Rows from block 5 of a small sound classifier, named by matrix and row number. Rows with one number belong to one neuron. Each number is 500 + 25 x the weight over its row's rms, rounded and kept within 0 to 999. All counts start at 0. Numbers have three digits each. After the name is the row's rms in percent of the matrix's.
Before each neuron's rows are labels from the 100 clips, of 14848, where the neuron reaches its highest value: "top examples" is what is common among them. Only what is clearly more common there than usual is listed. The data: simulated sounds of rotating machines with and without faults.
# fc1: MLP up (model.blocks.5.mlp.fc1.weight, 768x384), inputs 0-95
# fc2: MLP down (model.blocks.5.mlp.fc2.weight, 384x768, transposed), outputs 0-95

top examples: turbine
fc1.600 070:481527489514522508489493530505488503474533493502509490587552551496502557517536498519504513476516483502543500520523533487555497484509479512467505511437503532504440500485491519502531477520538553496511506461494501492488492464478487495483485517519494482482479508490504536505495496486461533520
fc2.600 065:474498527504492498501506482479522531499495525489483506422508489459518503516498479528522510514499499512500497506515486503492514461506480467501515476542505489468519452511483497507448513508492494494447487499501555523522450498554481483542523448487527488497463523502466490507520535495520463482

top examples: fan
fc1.300 120:524495497532508511460537537466518507493523520477455478513531514532515506483504503503495545468491509501530491505507502501528458515514477518492461533505526518514479518492481503472479497542514501508504461574504492554489504521511510534511494554483474536438490482493509465452523456477487502525
fc2.300 121:505439499499517481521502467493509448482514522498527488487498520488497511533464475482478515469521513538465539479498519485502523491507505495496546508478478497477533471473510471513519516511503501501507510495491543504521469466474483533481514460506525499531530514527466510543503525494502517499

top examples: conveyor; gearbox
fc1.226 158:499494467537537501481534530497506479494518536500462518537516522494498491509511503529493538485482530534530502502521504521532449516500467508502482513488511505534479501497479495482487468532511512488516465579512507537503480485515511535494468553475473558500504501490500498454512476499512503546
fc2.226 143:500453492515523476482520508495513469485517534496483461514525525482512525535485476487472524472491519537483544487515507503513484498499505488461515512479488499480502461475488465508513476542504525504507485516499539507517452473450495539488506466477499504528541507489459484502527528498484517518

top examples: electric motor
fc1.198 077:506489551515476515459507522516496494519486495473516520503492496479494511451503502498511523511429518511526551508462502564498456502524533477495481488500500507438483534473474507516458495534467453526537520490511454498503504537536564456526476492484499473508498505463512490514531490500484519504
fc2.198 092:517445488488508489549468458473521462496508485524540522471486508513476494501455474477517501487513510518458464491489493481492543531513529500526527529502475501500534583488555497500486529452479477516511498489492512480504526474517475509490518479533523482535507495533591510533483547497511498491

top examples: speed: slow; compressor
fc1.545 055:477518491483555488535492492508468502468489498531509513491476506464495528530525540514488461537496482441512515530548460467467495468456469475546517457498503493525499506531488478546510509482499535522503517504491490478487494539470484479498476530503503458485474487546515485486478441507484459497
fc2.545 065:493459497493479464484512509481529465500469523490484515474531517502507464496458477485511576521482518527468488487506478513510469528514542512480490530528487499499514549455504490469468495515480499519513484540520561542535511480496482491506480498502504507513519522495530493470528546519508482478

top examples: electric motor
fc1.363 135:504508554487467487489518514540476512538448472474501485468473465523512486439499489489481480513459502504559504506498509540516475521473510530496496505526525517490475512492482494488486489524449466501491509475523460481510509478488549448529492520459485455517522470488501510513520471522506491482
fc2.363 132:527459508486495512502506486509471440519492493490509479464479488525527481501443499442481506493518463509471453503472503498470511528490532530535485531525503526489510532506503470480498485488453471492522528486508497463485519481489503475525490501487522471535507475518531518513479516485536472473

top examples: speed change: steady; fan; gearbox
fc1.53 045:532492505490430473487512513496481518513499476520526499471453472485473501484505490523501472522516533504510530512478460487473501507493492509500482524524531505481513485528487516496501529550502479519484517515490467492493507528540518446477492465496479493525505529498498506529533515488548517540
fc2.53 048:505522490509537519529530468532487471494513493514531485526528478537502497531490488475499520442527474514498452514506548502539541520477505488491546533464509481518461512482506465543526483451515511470522499500501479451523520498495492525535504536519485493547496484475507513512445492509486456489

top examples: text has "speed"; speed: medium; gearbox
fc1.97 048:544523471516471500513485526542457497516484510511526505500490525544532535472487487469463547497514555546510506477474529534499526494474511483497501516494515507474523511453523543509534490501485508489491510478466467500498496525471510548481502524508488512467496531474517504516515522532490491509
fc2.97 047:479480521488519484524532481449549503544503527499483531466504471480488459507485552506509472522496462504511498507514471493471524509501493510539542504494491510499475499493516474533471472490464512501494511497516523478521513488502467450519513477501562469526503516549520516513517505490540495471

top examples: electric motor
fc1.119 200:507492473527550497527485488505547477457540505524526541492495536460472494552509483504518504496530524504493504514508515466493528489545497503510536486476448450505508524495527502533477538480530505572503482533462522514540490507516483526464544484535481530533490529491522503515507520510457522538
fc2.119 243:462486544461459506482521509527446499532459492464493475464480474482539465487446536505478494511472503493521487519495485526474500508445523521518498511548530549491481468513465491477495477496454516456490519471550515484491532489498534481544461499478515470507505482502448517500503520491536466459

top examples: rattle
fc1.82 142:498505531482489503481514514507449505543476500487495470522499469517530512476495533491480489484478478501512505514483504539496486504451501511481484539529551560509498471508480485497529476525479510457486518465541483489459498478469513477511458507473510460480527482500484506497509475496527484473
fc2.82 128:484512557462474500481519508516459497523471488465489483489484464476542506503519549497456500516484475488525517527524495513449503479462482510522481492524532531486485424517458493476519481511468497471489517476534504468465480490494527484546461499466510450484497463521419505495489464486538461456

top examples: speed: medium; electric motor
fc1.526 153:510513535472480523520498495546487491535484479468519486473477475497526493506511515470492488559513490481505491516480537490495526490462518506526528487513518533520483536521509495503520496486493488488514539477523462450473480481487492477501504486519517454511477494503537567545482494478507477471
fc2.526 149:505455473537532477504502504485542526477528513509494515505536534491497508507464476523505515493502529533512465487501488504549479520528515492459501538484482481494494421476505504501474501507528526516480464569493555544531508485503480508484504497495473522483508520477403498481511514521477559528

top examples: muffled (low-pass); imbalance
fc1.221 043:510486472411469510494519500496465537496508488510497475468447486513533467510531506507445470512489536472506499472487483441495532497487482547490479503520516479563523507476554505492526475521513535481488518499539477486508512499488468501466490517536495499490530508498494498475511501489518495496
fc2.221 040:449478540510494508508503516501494475543482473468535507492489526477457518497476510467513526547521460507520504558500526536498490493513531511516546503516509493473473509491490520496508487453424502505513526520499492524548532516524484492488458512506482460516497509471514538517491498506503485481

top examples: gearbox
fc1.65 073:498461520469486491533508474511483478496466501488517524513468458514511483475487503495480443486486527534446496449510504522452529468452495469551541503502475473483509516483501478513488475496501470529503522455492466497508515522502517478518543485482534464502485529527529506518497550482515493481
fc2.65 085:511455511469491502517492483489517463491486488508537496476485494537501477500448486465523513469491484520490445511479488501510537531490537527525529539511494522497522591495527492472497491475479479497506502485517474475500535486511505509500515482507523484531506492516604525536500524469521493462

top examples: state: normal; piston engine
fc1.641 078:467558454490479511520493515519504506518494506507504530533496490488459483510536492527502479508513484498474513493513533500500516467504481497523487421486463471498471528527497470512541514488490463479537488528501497492539458488517501492504507511516512518540519508512513538492501478495483507531
fc2.641 058:514456463490523546491509502504533492471505496495522522484519548503509522537445472495544511471475513528469453508502523512519499534520535538451513526486478499501532518468510478492486519493518525485508518489495509512525534501494512520487518489526513507536496522462513501511515538522477561502

top examples: speed: medium; electric motor
fc1.389 077:500480516528475526492497508547469460510470474467502523496502493467488468459511479515502479555470544500502539445508487552476474505513556453525502505506502500455496538465487499518480509534492458535494521498506440514488486512516533470529519502487504483518503504500520521507521510482490501507
fc2.389 085:518440497485505492522481470476518459493502489532522521472496521525470482483454480474527496495513508531459453482484488492505530537524515498522518525496473496509531591492552506501471513467502490507507507477488506480523559483512489518477517499517517502533520485520602512529486542488511507486

top examples: speed: fast; electric motor
fc1.50 060:503442509455496480471481490530467495492462506515498511476464492524484506464479487474506493511470499541479503453473503555512530531491494469508534511512472502487498524512485461494475472520448491490497481489492472497517495493500511469492530488482501468520494510522538496528522536462498502522
fc2.50 074:489450512474493490505523476494503472511474489487512502477483487527515477499457516470514506476502506521507459497495478509511512532477530534536496549529503520500502612485498481478478510466496493477496521482508497476490553482518521485512493511513510472508506473505621509516488497479525494453

top examples: reverberation; text has "room"; text has "reverberant"; grinding
fc1.285 052:530494483454499494520494457491512479477499499537479493492457479529530475505443493463471466500502507513505489467466483498480506516517503500543547467530472508535526528509514522549500495493491535488511504469500524488509539527438493484526523480539523491524487513549528488505516511500498517508
fc2.285 088:510464518460480510511472464495499466521484484492521504490466488533501477483466502476512492479504484506476463498482496499504525519493541521531517529527487523495508610507523485493479509468481477502509521464507495465496540479509503497500501490527537464513491481533614532540495519477530470461

top examples: electric motor; gearbox
fc1.390 202:513488476535553495532482488503560479461539493523517542507503533463474511555508480509521506475527516515491497511514526467488526490550503511497539490463447453507509523495519503535475525482543509561510494533467525508540483518511482537470542479539479525539497517486526505514502515505458523537
fc2.390 241:467483544461464498480522509530447491524456493464483473466483482478542469491445533501482492506474506501517489519491484527482500507451526524516496518543533553489478464510468483473491474500449512458490516475546512485498534488490527482545465498476510477510503485497449514501501518494539462465

top examples: speed: medium; electric motor
fc1.238 132:464529541453472464493527522519462517544463513471494456459490469510544469457489516522499491504461473509522477476466491534503504525462508515497489511551513527502510506512457458475519486506453499465487524474536440501500506471502551433549500495464488452494531501485498512497530487472536516484
fc2.238 128:506470527481481507492516497514471451520498489471493465491480490502539507489458514479483499472485473500503480520497503514464503512471518524536470532524521548474474491504461445462498466504464487469518524487546508461479509464484537483562466494457521462536524475521478518507490489485537461482

top examples: piston engine
fc1.559 117:488474521474473484500527503563497510506466488491503489501472496497506484453494454528488460519487528463502518497515507521504505503525545512502547502515478507452485535541519533532519528520472490535489509486511492491529480509499514490489529478474498451513526479531530529543531477529506533523
fc2.559 087:537452485492497495500510500475512476500495523499494485480503499529490470514435472459523537481498485524470459499479494491485498531500547519511494562514518528516516571479501471464496469503483455483533507510512491491498532509492507495517509492491506498545514509475594485502509536504515492494

top examples: piston engine; thin (high-pass)
fc1.581 129:458491456521528520506489482510510479482501490529528566519492514495441492502529528490517482547516523503517553488532515505492476471512465455512507476487461475480494508481526562527503526505550506522473468528488470486519496532535498533498509529518472509473495511500515503500491531461472491490
fc2.581 086:442472534463497515503497492477477445514483496495498510455493474524502435464466512498518501521497493494481462503507462538485516518474502518528491525537491525510516545493499501433500480509503493473480498469543511492481561481554537511535462510491523510494517473482546535488494549451527478460

top examples: reverberation; text has "room"; text has "reverberant"; compressor
fc1.595 060:512480500458469461525549468527448464497492537513490519480461489545540460473495513482462496470492518525509475476491497506478532507464500511526519524542467519521512500512488534527524510487496514488489538485500553515498528465483503520519530476520502495490508472530509519505487512506518533469
fc2.595 055:511479525504528484511476488493517505514486470509488524479484477529479498536476524467501475461496474505527468534486513528529500515490533520490539503487515519500476582462499482443519501479491481505547493483509473468498557490477478518500500525496521470528496464521577490533490511525500514473

top examples: speed change: steady; fan
fc1.395 090:506526493561512524460555528486510493510513492488466491522501502500504485499525506524496533490477523509545496479484522531533450513523485506503471503495520530547468516479477460471479466522518485510533480578526434528485484508518512492466497530480475502480506487502503489459510452462502504537
fc2.395 090:511441501492501483514481467490507436479521509484540492476479508493507507505444471465491516463512514547475518492507502484494520496494507501494534528477491519472521505483508459485500502499483486481504522487494550504529511462491506532491508480502520492529539511534484506537499544489499498499

top examples: fan; piston engine
fc1.506 112:479559498547532525493507509487503518494473486491466501517519505507471552505554522499482498525499489459529526514547514518539461493497484502490489472460498499512451485481475497503523505513558498511493500500470488496491468491530495515495477536505477507464482481463488501496509454549464513504
fc2.506 087:497509504517514464490486488467514520453490525530515498458547520476489478491477491519532501540480509525490464508507472501503490487536503481493494485502479488478534433493499490503463505484516486505450468521495559517502502488526473498504513462509504537500482535491435509478510554487527520511

top examples: speed: slow; gearbox; turbine
fc1.282 098:470520497500529530532470471506499502476510487503532526521485520465493520518536520499491459555556481483473519517534521452509544460510489469500522468491468466482516528502501500545533516485531492531498524482476492480480476504507463549482514493533521472497456504503545536544468496464476505481
fc2.282 086:507422499478506502501505495495496454495490520509499494459478511510529472508422481464517545503479502515504437496486474517504498557491539537529525549508482519519520529455513496494484495485508506515500504494517505493512556468506502491511495502490499481528511480487539522499503547508502481493

top examples: speed: fast
fc1.578 044:473496467499484477490517520481506563524485480472494514539497493455448518496513531540538503445465508511456501498490514538460490460516502495509480522545499505453527501502518469450496497532526495500496509484519477462499538505500505451509525473480529496541492575510526447511498559453515515502
fc2.578 051:489473527497479531471455480464499506473521477524469473478475498503479472476496439485503479522530511465498476530495489489524508522455516505478510456475492468544469510495492535503469489491491516496468538479446498562501524479523515519494465489550484516500496472486506542526521497512503479484

top examples: reverberation; text has "room"; text has "reverberant"; machine: pump
fc1.661 037:464458498469522479500492521565537504493481512507496514491512504514491482496541489507469496509483495429481474507499522507464506474492495527512491506545531482495517501535521532502518493479485507488488494478498556499512509509498473511494443512494513508526543447495510509495495509487505497504
fc2.661 043:520520463509534520454502476483541442527471489505490483500497514493487513486491530529460490556473507543486521501504505527532522504520500507535515528481447529522489491459502503506504500542500505457512504441467460515454516515472517487451485521485486507494508505504506490463517454508500530485

top examples: speed change: steady; reverberation; speed: medium; compressor
fc1.197 043:499531460502501459491506504495465491521458516485500478517542509521517429491491483401510468507508503475492455505513512507519520498481495503511520500555514488502512501502521533502490518449497451494464491487487542505517527498495555492504490488503546512515536481535471503473548485494501478518
fc2.197 048:521494494463514501497483494508529495513531501544512498496480536487468544528488522519462494511474475529487498507483491481479524501524521536517505494520504531511473495479470478488506443506520504523534520430513456433463507531459472509504507527489485474516539499489488469507465508504522523488

top examples: speed: medium; electric motor
fc1.603 039:518478546536490553500477519482506519492501509541490501430509493501489484491498498549472523519496514494501525503501476519481460477565473502488490481495494500535512468493486460489467460514520508511542483475509465494507491449516522487487470512508506478487478565481509531491473489480484473516
fc2.603 040:453506450531510490536500518527513454547494514514499514544502536537491508493491530470528479450481465512450474502499524530504505531460493510471502525458502540470519503476562522514512556480510538473475521524505477511500490500489488518507497543496449538495482511459515484556511513484507501479

top examples: speed: medium; electric motor
fc1.253 148:505512523469470525519495484539479501520479473480527475483464479514527494511498509470494472544517487481501496506481539493499547501468524498527533492516521529529502527525515489500523486492496512501508527475517462452466496473482492489496517483507521459516456483514531548546484506480504469475
fc2.253 152:500453472538536466504496500485539522474525516508500527511532538485494505516472476518511516494507532536499473499506502501554480517527520495458499540477480483493492431472497501500483501516524537513483463563497551540528500487499480503487506495494473524496508519483419487480513527526468556531

top examples: speed: fast; piston engine
fc1.118 113:494512472552535490486499523502560510481520508507481510522516533484461520526532500509500506497492490497521527504534493511510444478525485486472504439456494492489476538501487512501505494540511524522524457557484511523525461531498475524474486515475458516519483517484541480461512469504448535552
fc2.118 104:503463535466481496509503458487482459525484477474525510465471487506506462473432501462520485487502493509477469505472488490476535514485533512552511525535498509487513539497517479482481505483470480482502525458523514469501545471505519495512498485504540470520510470547526519525477539500531460461

top examples: piston engine; speed: slow
fc1.163 050:466562533526527504524507500515460500492476451477506542490498506438453514488540529515516501547499496505521538511529487536469460488481538503522506469482491484503436503472527483504463462490510498571542491498538438505502493553542533486501491518527493519531463509459470492518508496492489494474
fc2.163 045:488503512507501506549503492457545502475495501531510513436496495510492490535476498529522510525488507511404466482521506525494528550501497528481521469533461501479541537473494465472495493510535514490458494500465522521482495495484476530487513494507508536507501492507512515488474501455493545484

top examples: fan; speed: fast; thin (high-pass)
fc1.728 050:498561507509506526511482530493516543505503469485483482481507488474504512471503502587487498465493498525536515482482518515530477524500472514482508537485489506485476496486474464509520485523541474508517489511479468508479461520507480491504490515519455484471533497444493484495520478484490546541
fc2.728 047:506482513460533483509526443505533482433522491504482508486508552451530499573481487513534505501478553483461476508543481505507487484476510478534538482535481488474482489495469498536480498499504526489483515485486582530499485461534551474498505438450502507537493516503488523493536516508478494481

top examples: piston engine; state: normal
fc1.284 079:462586476490477507513469506516507549480480497503521484507500473469503495486551501525500474529508464452521501476517492479490527475533506509516502445509491467458467506506497474538520515503512494517497480539493518512503506529474537516508516514499501516486492483493498474510507464520524492556
fc2.284 049:519501478524533502537545509502521503485470472480502517485474553517486491530487487507501520518488526510452493511486543506550466516560502512471470507459486523526541496498490531471534517514526496514511494539495479506495487520494488513474533511552500557478496536501518459519483491516494582510

top examples: speed: medium; electric motor
fc1.106 160:490480527462474478468532519533459514528466508467487470493495470513542497483494507470508489495468476502499492516467500544502489501445516498498477523548542556467490478519474489465523467521447502450505522458543474484474500480451541444524477503460516466499541496509478511496507485497544496477
fc2.106 146:477500545468465510479531517524454489536456494459486473488486469482538503504510535507464497497467476497519513525504497514465501494465505527527487509534543539481469468507458487466504465509464507465509518481553510468482479487492527479551467495454516455509512465512455525497496463497531468469

top examples: electric motor
fc1.3 202:503488480519546502525485485494544476463543500517520552507504534450470508553502476513522512496540520511491507517525515470498519482546500505503532489465447455482518525488520507530479530469532509570505473535471529517540483511530480528475528485534489525532484521489523500516502516498451528532
fc2.3 255:468487543470465495474525517521453500529457499469485477473488480478543466488444535498482500504468500499526485519489478528483494505447523522521489514546541553489471469508461488471488468506453520455489514479554519485497537489494534473549460505472506476503508485496453506494507520496534466460

top examples: piston engine
fc1.689 084:488564503507523512505477511487482536469494503502485514536518516466480520487518514523496492516504479487510540532554481496544482500531485479494527470463484456524464494493488457535502485515528469508535477490493494529517488510500520513498458508481522493493478530496487509492496500519455496518
fc2.689 079:481502528527481480488509494471518537476487523512524496444502499464518508512489481518525510503486536498444482487481494519480515500510477482482486471488493476468534455509513488492468550466506504473447499532513549538508454499495487477516539466519498533517503542487462500511496523481545522491

top examples: speed: medium; electric motor
fc1.303 173:467508491497500496485561565540480502530483508480470475486487478512534462492500502533493516487467497516538485482481532551537467522469511521483499521531526522528485497511468447459508449519483494470534503507549443499500494473486541447527486524459480502534505538497499546475536481479532510510
fc2.303 145:512482507493478506474545523533480475503490520464478434496494495492542517511483490493460524477460498511493529525502496510474496517470526535501469512510512527455478465502467457472506436529466494482531508502519521493504466480436532476522478493441507494531539505499454502501506494515516487499

top examples: conveyor
fc1.637 042:442503526474498464521498482527515477512507502476511518520535484443457503456516496479486516566481499522501543473471493458451458491482520457503468534481511507496518495513521517512525508493501508486506501522507509479493470539465441501505501476493545490543488497475506469502489463497506491457
fc2.637 050:489507482568490526489450519509506532463510503472439499479520465490496501537498497522515493503531487473525501542509485527507450510505501498457543510516502496497523549476480513499504526495497488480506509525477503526473505498572530502425462501519499546448469496505519530475528495537441491554

top examples: fan; clipping; text has "clipped"; thin (high-pass)
fc1.418 058:445519512530513518498475498536526511521509477493499501507503478484477516489534499543519511534518443480481533505465495523457466510501494462523497490488488509450512490494497500534491515511540481507534486503502482485446474523493503477510517503481503511497514502546495485482478490520480535537
fc2.418 055:535500519494503486536494510515507516454499511510491489465513475465572513489511480503493521489474518500502510466540478493507483465471499491491528459528491508528539488514507500500491498502464534496446505485493543508532474498525530508518501454492495499513476486467493561514493505511500499488

top examples: fan
fc1.754 145:500499460571557509481473495474532493463517506515468519499528520479464503502513483523496535485487501477501511517518464503501458508535472497495490493463493491499494470488508493510470506505515499517487459602483519523498499506521483517488489506494459562481498485491467459462515481534464536541
fc2.754 130:485504484535540486479517527490524519471513521521464492530551532482489513515513485520482520513483520506530531461525513504538461494498484481424467493458492497505496437479482502499501476547555544521484466534498515545518477500496491524490493511497459536485499517449430471466532506490465553536

top examples: fan; clipping; text has "clipped"
fc1.349 073:455540503542495564501494537481492509471533486501483487500501535528506531505549513541517500513522491491520526520534547520534490454520507503467504482484482502493492495505507522516528512484545523497517473496488484502485509512512511539489500517528508499459470499498499532517504493513494483551
fc2.349 073:479497515493479444490522492507515536464522539492503492452502507431503540504503479530514496524489521487479528521519491526490514503509479481482503461522503497456501470489523491506451495496497502502469504505516564506536422513498483450529526456506501527523507546473465509481504535497524515488

top examples: piston engine; fan
fc1.437 154:485522546465516522513491481538489517502467435503521510488468466502501515488516545499487444499512455436507503530513488490507516496520494519499537466521507497506470509528508515531506529502498506522490524470498473452472521500495496493514508503508508447478454452521517521529484455526499494486
fc2.437 125:492425498508521454490511508506516475483505527485498479491519516466529510548487478496485545486497516557493505490504497512536480524508523519490511539499488510484486451443487477499505479515485531498520480528514553506525475479473496514493487483483499475514528507481435480492520517497495514497

top examples: conveyor
fc1.717 123:553496509540520467507517519505494483479513510491496515532524526483506523508515499487519508480477533492504496503490503498507450497515513499505489505486502500519461519475482507511465503494492505517501519573505557531518492521482518519489507537495485529463514483494511454465498509547475503511
fc2.717 116:508460486523544451500504487484531451473525541508483478468512519482475460520407474467487518480507519548494506454510496500536502512521504505490498545476461502503534510461508482495495485501521521521493464493483514506541527476513473525477508466511497510532525519473492499506507554486469527523

top examples: fan; speed: slow
fc1.354 098:486496520510532510506517497531482526514495487503495512525519517528517539491552518526462485512525514481560480490550504474531512491513480505475491476501511490496462490457497504503501514499583527535472533491501482504494500515489475539515517540529458476453489430450496503524504483486479508483
fc2.354 077:491561506503492506497476481466490540492498487500531508479525474468496517516521508530508471536498480490454539506487511483497494468491494478495498496529498479467508382527509474531529494496498505474452503467496546501459482475493505483474499482520519521491498499506367506487495511488527510470

top examples: gearbox
fc1.721 117:508514458561553492488491520472551495480521508510472501503511517474467522518530501498493515495484502502518543491519502478510439490535483503489479470463485514511474528486478517494502488531514497507505468584490515537521475530501486533480486520491455535502499507497548470456516484525475514536
fc2.721 131:506446518479491477514487473497502442509485500483523512455487498491490449486412491456512484482496507513480481501473479507468538508482518507547502534518489521497513551489521509473465509474476486484498520460513528472509554484512525498509502500505526478529521484544527486519484562490527463466

top examples: text has "speed"; speed: medium; pump
fc1.639 094:500516582457476469494500510505462547510468481479512466452498452482542492446471499485458475492471467482489531494491475522529514489494533530504525511529511535450522533505481463503500497513464507502497517442497505507506531483476527453527500452507511443485517500490533508504523510542524501499
fc2.639 075:500457492522508516488499482494498465533501495508482502475469502548480468491424499450497528495513488517506410508480486503495465540502524526525495550515501513507502526504478478456474524501486450470498491525505470481458543480506514506499480508462492486519515460501487490480485527465513488500